From a checkpoint of a small multi-label image tagger.
Model: norm none_scaled_ws, depths [3, 6, 6].
Training: soap at rate 0.0032, 17200 steps.
Rows from block 4 of a small multi-label image tagger, named by matrix and row number. Rows with one number belong to one channel. Each number is 50 + 12 x the weight over its row's rms, rounded and kept within 0 to 99. All counts start at 0. After the name is the row's rms in percent of the matrix's.
After each channel's rows are labels from the 100 images, of 14848, where the channel reaches its highest value: "patch colour" is the nearest of a few named colours to the mean colour under the peak. Only what is clearly more common there than usual is listed. The data: gratings and oriented noise at many angles and scales. In brackets: how many of the 100, against the usual share in percent.
# convs0: first 3x3 conv (model.blocks.4.convs.0.weight, 144x144x3x3, standardized in use, each kernel summed), inputs 0-28
# convs1: second 3x3 conv (model.blocks.4.convs.1.weight, 144x144x3x3, standardized in use, transposed, each kernel summed), outputs 0-28

convs0.75 108:56 30 58 46 33 46 55 49 61 44 57 37 50 65 85 44 30 54 47 31 76 40 52 36 65 52 49 47 48
convs1.75 127:43 68 32 37 54 51 61 52 35 66 58 33 44 37 44 50 60 49 39 01 48 47 41 39 45 48 51 50 31
patch colour: pink (36 vs 3.3)

convs0.113 106:45 39 45 55 58 26 67 50 33 51 46 50 78 50 27 72 39 56 59 42 36 48 35 41 50 47 81 62 62
convs1.113 114:45 47 55 53 43 45 68 68 55 52 49 46 57 30 41 52 66 42 53 48 46 63 70 60 38 43 62 37 47
patch colour: pink (47 vs 3.3)

convs0.90 098:60 64 48 42 38 57 57 70 35 64 56 50 59 47 44 48 55 62 44 70 63 27 58 78 45 47 42 59 58
convs1.90 094:38 31 64 35 66 43 69 57 68 39 31 46 40 53 60 49 21 24 46 42 38 37 57 51 43 52 40 36 52
patch colour: pink (37 vs 3.3)

convs0.80 118:59 57 58 50 33 77 44 49 35 73 58 57 23 48 55 17 42 50 50 56 44 54 54 48 59 44 52 53 74
convs1.80 100:26 50 52 53 41 40 52 28 52 38 69 66 54 66 33 35 40 39 43 30 55 54 56 50 27 63 56 66 43
patch colour: pink (39 vs 3.3)

convs0.57 090:61 30 59 31 26 57 58 42 27 28 52 37 52 42 52 68 32 42 61 45 60 44 33 48 46 54 41 44 48
convs1.57 091:57 43 67 54 50 28 59 35 59 52 60 26 66 59 68 37 42 47 46 54 50 44 30 50 66 55 52 65 48
patch colour: pink (36 vs 3.3)

convs0.11 118:30 35 33 45 65 50 51 51 59 58 23 40 30 44 56 36 47 48 55 51 42 33 59 55 37 61 39 54 32
convs1.11 103:61 48 43 59 63 37 56 83 62 56 52 59 61 57 68 72 48 36 70 46 58 52 57 66 53 34 51 54 42
patch colour: black (56 vs 2.3); brown (27 vs 8)

convs0.135 113:59 40 48 42 56 57 50 62 58 45 40 66 49 34 52 33 65 37 47 25 45 55 81 55 32 45 46 66 61
convs1.135 112:24 38 57 61 44 41 67 52 41 34 46 63 54 44 41 72 40 69 47 62 43 28 49 54 78 53 47 44 47
patch colour: black (35 vs 2.3); brown (25 vs 8)

convs0.45 083:70 53 32 38 26 33 54 39 50 59 43 51 39 52 58 41 53 41 63 36 47 26 52 44 53 28 57 39 61
convs1.45 102:48 45 78 53 79 74 66 55 52 47 48 47 46 40 69 47 42 47 51 62 63 59 52 66 46 57 51 48 42
patch colour: pink (39 vs 3.3)

convs0.21 104:54 48 46 28 64 47 46 62 65 43 44 47 53 26 57 15 42 57 53 41 53 39 40 53 46 82 44 41 57
convs1.21 118:54 61 47 67 59 50 62 68 43 30 53 54 83 67 37 74 65 26 52 41 45 61 49 46 49 17 68 44 36
patch colour: black (48 vs 2.3)

convs0.109 115:49 59 46 51 42 52 43 43 69 40 52 42 35 45 58 52 59 80 64 43 50 41 59 49 59 52 53 48 63
convs1.109 101:38 33 35 51 47 46 41 47 37 43 39 53 55 42 30 44 24 41 41 42 47 49 34 24 31 40 36 73 43
patch colour: brown (39 vs 8)

convs0.62 085:57 49 39 37 55 83 36 47 76 54 59 29 32 52 61 43 59 37 36 52 52 25 57 45 50 50 47 58 50
convs1.62 096:43 50 46 67 57 26 51 36 45 35 46 48 46 56 48 58 62 62 50 55 61 46 47 36 64 54 50 43 71
patch colour: green (30 vs 1.3); brown (29 vs 8)

convs0.112 114:59 46 44 46 61 74 46 56 74 52 41 42 21 59 78 39 51 45 32 48 44 35 49 64 52 54 42 55 77
convs1.112 095:38 69 52 51 60 36 51 29 16 48 56 61 57 48 76 54 68 55 33 50 59 62 37 46 65 42 50 55 52
patch colour: black (68 vs 2.3); brown (29 vs 8)

convs0.69 098:44 35 44 39 61 54 65 46 53 45 34 49 48 48 78 41 33 52 60 38 41 32 54 72 64 60 48 65 66
convs1.69 092:46 51 37 59 42 67 46 45 27 65 50 50 43 69 68 53 47 36 52 54 45 61 58 27 36 15 51 47 75
patch colour: black (86 vs 2.3)

convs0.70 079:55 49 65 56 56 47 39 46 73 66 40 29 41 53 53 42 46 63 52 25 56 39 46 57 72 50 30 63 58
convs1.70 090:47 35 54 35 36 28 72 43 44 29 48 65 65 63 56 58 57 45 59 56 44 56 50 39 57 46 52 24 51
patch colour: brown (36 vs 8)

convs0.87 106:33 49 60 65 68 65 63 46 51 58 39 66 47 44 70 69 44 41 63 54 49 45 22 54 70 33 50 51 49
convs1.87 093:45 48 52 63 47 57 54 44 49 37 31 17 39 57 80 26 55 48 09 71 56 62 69 44 47 55 51 52 61
patch colour: black (55 vs 2.3)

convs0.30 098:62 43 59 53 49 42 45 43 45 56 58 48 42 49 49 28 29 46 55 41 46 22 61 51 74 38 47 52 57
convs1.30 135:34 58 37 52 57 46 61 48 41 52 36 82 74 43 36 65 57 38 47 66 55 63 41 37 52 47 58 64 45
patch colour: pink (44 vs 3.3)

convs0.82 083:26 54 64 59 70 77 49 51 52 65 47 35 25 33 38 45 42 63 48 55 33 47 49 60 49 20 63 36 53
convs1.82 091:41 56 46 56 63 29 40 28 51 44 34 52 45 54 54 61 41 37 57 40 54 38 55 38 55 69 37 48 53
patch colour: cyan (25 vs 0.9)

convs0.96 115:47 41 39 48 50 66 40 52 59 78 36 61 34 59 71 38 55 54 53 56 45 38 56 51 40 42 42 47 83
convs1.96 100:58 56 62 62 47 65 49 62 08 46 71 51 37 60 65 48 48 41 61 59 35 34 55 47 55 26 42 47 47
patch colour: black (93 vs 2.3)

convs0.74 139:47 46 48 47 60 39 49 53 52 48 51 37 50 81 54 39 53 56 70 39 52 54 54 63 74 43 41 57 66
convs1.74 108:41 55 36 47 39 49 48 28 38 34 42 34 66 40 47 67 45 49 58 62 51 63 46 41 83 53 39 50 39
patch colour: pink (40 vs 3.3)

convs0.85 086:60 30 50 59 66 51 59 62 40 61 73 46 81 44 54 55 39 56 36 85 53 35 41 58 93 40 59 46 47
convs1.85 109:49 38 82 42 49 61 26 46 59 27 41 55 28 60 55 59 73 39 48 57 41 32 61 46 57 50 49 55 56
patch colour: pink (32 vs 3.3)